Rows from block 2 of a small image embedding model, named by matrix and row number. Rows with one number belong to one neuron. Each number is 50 + 12 x the weight over its row's rms, rounded and kept within 0 to 99. All counts start at 0.
After each neuron's rows are labels from the 100 images, of 14848, where the neuron reaches its highest value: "strongest on" is what is common among them. Only what is clearly more common there than usual is listed. The data: short English words printed on busy colour backdrops.
# fc1: MLP up (model.blocks.2.mlp.fc1.weight, 576x192), inputs 96-191
# fc2: MLP down (model.blocks.2.mlp.fc2.weight, 192x576, transposed), outputs 96-191

fc1.545:63 46 51 48 57 59 41 41 32 61 34 51 41 31 48 66 66 53 51 52 65 54 57 51 40 33 49 58 53 59 75 49 60 63 50 66 55 64 57 63 64 62 52 70 68 20 63 30 67 65 50 35 48 42 66 82 53 54 53 05 49 50 36 41 60 60 57 58 38 51 59 49 36 38 54 48 76 68 47 51 61 51 41 40 61 54 59 31 55 51 40 56 69 60 64 34
fc2.545:55 51 27 38 60 54 61 42 27 35 34 71 60 43 33 46 48 45 39 39 53 49 73 64 39 58 42 70 67 72 65 36 49 59 56 55 44 62 48 43 53 60 59 59 62 45 43 47 43 52 93 35 59 61 43 46 46 79 42 58 55 36 41 56 39 60 52 37 52 49 56 69 45 46 63 66 65 37 38 56 60 33 56 49 51 58 42 56 40 48 61 65 44 56 67 57
strongest on: black ink

fc1.247:61 50 49 53 67 47 63 37 55 54 63 48 39 64 63 26 35 55 48 73 49 27 61 51 52 49 30 20 51 64 53 47 49 37 50 67 60 54 60 38 64 07 60 50 66 48 32 56 32 61 48 47 46 76 54 77 62 59 31 54 47 46 65 35 46 75 32 66 49 50 46 59 45 62 58 48 22 66 63 38 40 63 43 54 69 53 52 49 43 48 51 27 58 61 55 39
fc2.247:58 37 58 58 34 45 53 59 25 64 35 37 48 29 57 42 38 55 63 36 67 39 37 33 51 50 56 68 69 50 57 50 70 60 34 44 50 51 51 49 44 75 53 42 39 36 72 43 39 59 84 72 37 33 60 17 48 59 58 37 35 59 49 53 42 48 71 56 56 54 70 44 58 53 40 41 52 31 41 60 48 46 13 76 34 40 62 40 52 61 48 59 61 67 36 62
strongest on: pink ink

fc1.468:50 41 52 40 34 44 58 58 50 57 53 50 51 59 25 28 55 52 53 74 31 68 50 64 66 48 55 41 43 58 54 36 54 81 46 59 64 63 26 63 51 57 55 62 57 53 53 50 59 45 52 35 36 54 33 37 36 42 39 60 88 37 62 72 37 52 49 38 56 39 36 46 41 38 53 51 65 39 33 35 58 50 57 46 59 59 24 45 46 59 65 64 44 43 55 64
fc2.468:45 68 38 27 54 41 45 45 33 48 61 38 49 61 40 57 58 34 43 68 72 49 35 66 56 62 60 51 46 49 50 65 50 56 51 61 27 58 51 56 34 50 63 44 58 34 51 59 50 38 63 46 69 36 80 64 51 40 45 43 46 42 44 53 38 40 73 55 69 36 63 55 67 53 46 63 76 36 49 52 51 42 36 51 23 44 46 35 52 53 60 35 32 50 48 52
strongest on: black ink

fc1.556:39 34 46 40 54 44 30 31 34 43 27 37 48 48 45 70 58 63 47 50 45 65 57 52 54 56 43 49 40 49 69 22 57 55 66 38 51 70 53 35 56 61 45 45 49 53 58 46 36 54 49 42 65 45 70 41 72 60 40 51 45 34 48 21 60 48 62 50 41 44 42 57 77 43 53 59 55 33 57 41 30 31 35 41 47 50 59 34 45 58 43 27 50 47 67 46
fc2.556:47 55 51 87 50 54 40 30 51 42 35 66 37 60 57 61 37 68 47 48 52 55 55 61 47 88 37 51 42 80 41 53 56 51 31 35 43 60 51 41 38 34 39 31 51 46 42 66 64 46 60 51 50 66 40 68 27 54 38 57 39 59 31 69 61 44 47 61 53 45 64 45 51 45 36 56 31 65 47 56 75 52 33 42 50 49 54 65 36 53 50 61 47 54 47 62
strongest on: black ink

fc1.186:60 58 37 63 49 31 55 45 33 44 46 72 57 50 31 47 70 38 40 41 50 66 67 65 54 74 53 70 38 58 45 61 55 45 38 70 54 65 70 57 41 64 35 48 50 54 43 31 54 63 60 54 35 50 47 55 41 73 41 72 37 62 55 62 40 34 56 37 49 40 55 64 54 43 73 61 65 45 27 46 46 17 43 80 27 54 29 40 53 40 54 44 41 72 70 51
fc2.186:56 65 56 61 39 69 60 36 35 65 41 42 56 64 50 49 56 56 34 45 58 52 51 44 25 66 58 44 55 74 48 48 50 38 24 52 56 61 44 55 56 48 54 59 38 54 57 68 50 52 58 36 34 52 49 55 45 58 65 48 47 57 56 22 25 40 36 68 55 50 60 52 66 60 36 63 68 38 56 57 75 58 51 44 47 59 65 31 61 38 63 63 42 64 59 49
strongest on: red ink

fc1.245:31 62 66 36 50 54 45 55 39 52 49 29 66 60 64 46 44 35 56 35 57 53 37 31 22 34 41 50 77 60 55 66 57 28 49 38 42 70 73 60 44 36 50 60 52 44 26 57 68 75 42 49 56 45 44 72 53 41 34 73 51 44 77 31 32 43 56 60 59 68 52 54 61 48 63 50 54 50 39 40 55 63 44 51 44 49 41 50 50 47 56 47 49 61 69 42
fc2.245:52 65 60 49 61 43 55 40 40 51 66 73 53 69 47 64 56 65 42 58 38 56 49 56 38 32 63 39 55 57 65 51 51 64 41 64 54 49 59 57 61 42 61 48 30 57 42 58 55 56 49 36 51 64 64 50 40 71 41 50 42 52 51 59 76 57 50 50 43 65 56 65 60 66 20 65 58 65 36 43 77 38 66 40 34 33 68 47 41 67 54 56 50 39 45 61
strongest on: black ink

fc1.411:37 48 36 62 62 31 35 62 73 51 49 78 29 55 39 47 87 73 34 56 33 48 52 50 46 33 34 52 63 32 47 68 30 30 54 46 57 42 50 38 60 53 49 45 59 33 36 54 58 62 48 43 80 51 50 48 43 46 59 43 42 48 46 57 48 53 59 49 45 46 50 41 49 40 43 51 47 44 54 39 59 37 43 30 42 67 37 34 42 54 53 31 66 51 42 42
fc2.411:41 68 45 29 57 59 47 55 32 77 60 68 34 13 37 46 52 44 54 66 51 35 35 36 45 44 66 43 23 76 51 54 63 68 57 46 62 41 54 29 44 63 46 46 64 69 56 41 44 55 73 52 43 49 56 52 35 61 45 42 29 52 52 33 46 54 55 48 58 36 58 54 51 45 31 44 53 44 61 60 41 63 53 31 46 58 46 56 27 35 40 45 60 44 55 48
strongest on: red ink; bold

fc1.126:60 56 58 54 40 54 56 23 35 61 38 56 67 68 52 30 56 57 45 45 68 60 39 49 32 52 50 46 57 27 64 72 42 38 75 36 20 60 38 65 56 52 33 55 71 51 46 56 50 51 42 52 52 61 52 63 80 40 54 53 44 61 45 44 50 44 49 50 58 40 65 24 50 42 67 40 60 54 62 45 55 56 57 49 51 30 41 29 48 50 57 39 44 68 47 47
fc2.126:49 53 41 55 57 70 48 56 52 44 66 47 42 34 55 64 29 64 51 53 60 47 39 41 52 65 41 50 37 60 49 35 48 70 48 55 58 67 58 41 56 48 42 42 58 47 77 30 60 58 79 56 64 48 50 53 36 55 37 57 32 25 47 52 58 45 33 60 30 58 56 76 47 41 42 47 54 41 36 28 57 48 31 48 39 53 65 70 46 52 42 56 65 39 51 47
strongest on: black ink

fc1.122:44 57 60 65 66 41 57 59 43 55 41 63 45 34 62 31 45 60 47 58 51 46 61 34 42 47 49 56 49 45 35 44 39 44 40 58 42 32 60 44 46 50 59 53 64 53 21 45 61 46 48 54 63 61 41 42 48 59 51 45 48 61 52 51 58 43 56 43 52 54 55 41 55 33 31 58 63 29 31 31 59 56 15 35 35 33 38 58 34 56 54 49 53 62 40 52
fc2.122:53 57 51 45 72 54 34 68 40 57 42 52 34 40 63 33 65 63 54 60 60 26 39 52 77 38 30 37 44 68 25 32 52 48 65 35 60 40 65 40 54 44 58 40 39 70 59 69 36 52 61 68 46 41 52 41 49 74 41 38 29 48 37 62 45 52 56 57 65 23 48 59 52 48 26 49 43 37 61 46 49 59 43 48 42 60 37 60 34 46 55 40 52 46 42 32
strongest on: red ink

fc1.554:48 49 53 32 46 59 54 42 46 53 39 47 46 62 63 39 62 33 75 58 45 44 57 81 52 41 56 57 68 31 43 47 47 65 57 63 52 38 50 44 48 43 22 56 59 47 57 73 65 54 50 43 67 42 68 51 64 64 47 51 39 43 40 65 59 50 49 50 45 62 40 73 57 74 61 63 57 45 60 54 44 58 60 51 51 61 49 37 69 45 43 25 52 52 65 33
fc2.554:31 37 44 71 32 53 38 55 62 43 47 51 48 59 39 54 17 60 41 37 47 28 39 47 70 69 54 57 60 43 58 51 56 46 35 41 56 67 65 89 49 59 51 32 51 42 44 43 62 40 62 52 37 64 46 38 34 47 52 39 44 65 45 48 55 47 61 34 39 32 59 49 59 32 46 36 54 54 40 63 48 57 50 49 47 50 55 30 24 61 50 74 49 44 63 58
strongest on: pink ink; white ink

fc1.95:45 49 60 63 42 42 55 36 55 42 52 50 52 53 64 39 53 75 43 58 55 35 56 52 60 61 47 42 49 66 58 42 49 53 21 56 73 58 47 56 56 58 53 45 51 46 52 59 76 48 57 49 49 27 34 78 59 61 42 40 20 58 49 42 63 70 74 61 57 85 44 39 31 62 44 68 54 54 68 49 53 68 35 59 20 51 54 50 37 66 26 48 61 43 61 48
fc2.95:42 29 60 50 40 45 49 46 46 52 28 41 58 45 58 72 62 49 39 57 36 61 55 59 29 49 56 66 37 41 70 55 60 57 70 52 59 34 75 45 41 58 54 52 63 59 29 54 33 56 54 35 60 39 77 48 56 46 41 39 38 63 29 44 55 47 41 37 50 36 54 61 53 54 55 48 42 58 60 63 36 38 40 37 49 51 61 52 52 45 84 67 50 52 39 49
strongest on: black ink

fc1.217:55 37 44 47 45 34 32 57 72 54 50 55 41 52 43 44 50 62 37 53 40 20 61 36 58 49 54 32 34 49 40 78 44 56 29 70 38 46 48 63 45 65 31 31 39 70 43 49 65 53 42 46 43 36 62 51 34 46 62 36 45 60 58 42 52 35 82 50 56 42 57 31 57 38 42 54 44 44 36 44 31 53 37 71 28 60 60 37 26 39 41 59 47 51 61 24
fc2.217:63 45 45 67 30 57 40 60 52 43 55 36 47 50 69 47 52 41 48 53 63 57 57 56 46 70 26 44 43 79 40 74 56 58 51 46 48 50 60 41 62 46 46 48 51 73 60 40 59 36 41 61 32 53 58 54 39 49 36 47 48 36 37 52 62 56 40 34 53 59 55 56 42 54 48 66 39 39 36 50 29 37 41 51 59 41 64 45 48 46 34 35 75 55 35 48
strongest on: red ink; orange ink

fc1.132:55 47 42 64 57 39 36 55 63 67 44 41 56 60 32 54 57 67 67 53 58 71 46 65 36 49 55 42 58 29 39 38 63 38 68 32 39 65 67 53 69 55 36 65 68 36 30 70 46 62 23 40 51 57 52 58 43 49 60 57 59 39 51 32 31 50 58 52 71 45 51 65 65 59 42 51 39 53 28 51 56 54 33 54 52 40 52 47 32 72 70 30 59 43 71 46
fc2.132:51 62 58 47 48 36 52 40 43 52 44 57 53 55 37 53 50 35 39 61 55 53 32 79 47 58 51 44 39 65 41 41 51 25 55 66 65 58 24 49 41 34 41 42 53 52 45 63 74 55 44 35 38 41 78 56 41 56 70 40 50 39 52 71 23 43 44 53 48 40 62 54 56 27 59 71 44 50 50 43 45 50 54 56 59 61 53 62 67 69 49 40 55 37 40 44
strongest on: red ink

fc1.412:64 46 54 43 50 63 42 52 61 22 56 46 35 62 37 52 56 44 38 46 51 41 53 62 48 45 57 33 31 50 35 50 48 42 36 53 46 58 60 63 53 71 55 69 65 48 39 58 15 44 28 52 63 46 42 51 32 79 77 66 49 41 74 51 50 63 45 28 41 40 53 43 51 51 43 53 38 39 48 31 46 45 47 51 40 52 44 37 49 61 48 62 41 46 42 34
fc2.412:78 86 39 63 62 47 59 57 61 50 48 46 53 60 61 43 62 56 40 55 38 54 37 51 48 87 30 47 55 60 69 35 44 71 58 46 58 55 26 51 58 51 58 62 56 60 58 49 46 45 60 49 48 34 71 54 58 49 46 36 71 55 41 58 48 48 68 53 43 72 54 62 67 72 63 42 58 40 56 50 65 54 49 59 37 68 49 60 43 54 50 60 59 50 31 47
strongest on: pink ink

fc1.264:51 67 53 46 40 50 39 42 61 65 34 56 69 64 46 50 52 52 54 37 43 73 53 56 25 23 53 54 95 42 47 52 52 43 53 42 59 51 45 58 46 30 56 60 30 52 34 53 69 66 56 60 89 33 66 53 55 37 36 67 49 51 54 43 48 50 61 44 58 46 58 52 58 58 52 40 46 62 62 57 49 51 52 54 41 48 43 41 46 50 52 48 61 83 61 49
fc2.264:75 48 59 40 47 46 63 55 48 34 66 64 38 49 46 50 47 49 46 52 39 37 46 78 61 56 56 58 59 42 51 54 34 66 27 79 55 76 54 45 50 47 72 30 36 55 33 54 67 60 73 41 47 60 47 48 56 53 50 54 50 57 53 46 65 56 49 50 42 50 55 79 55 58 37 71 58 61 30 56 65 54 56 54 27 50 82 37 56 37 42 53 57 51 29 61
strongest on: black ink; purple ink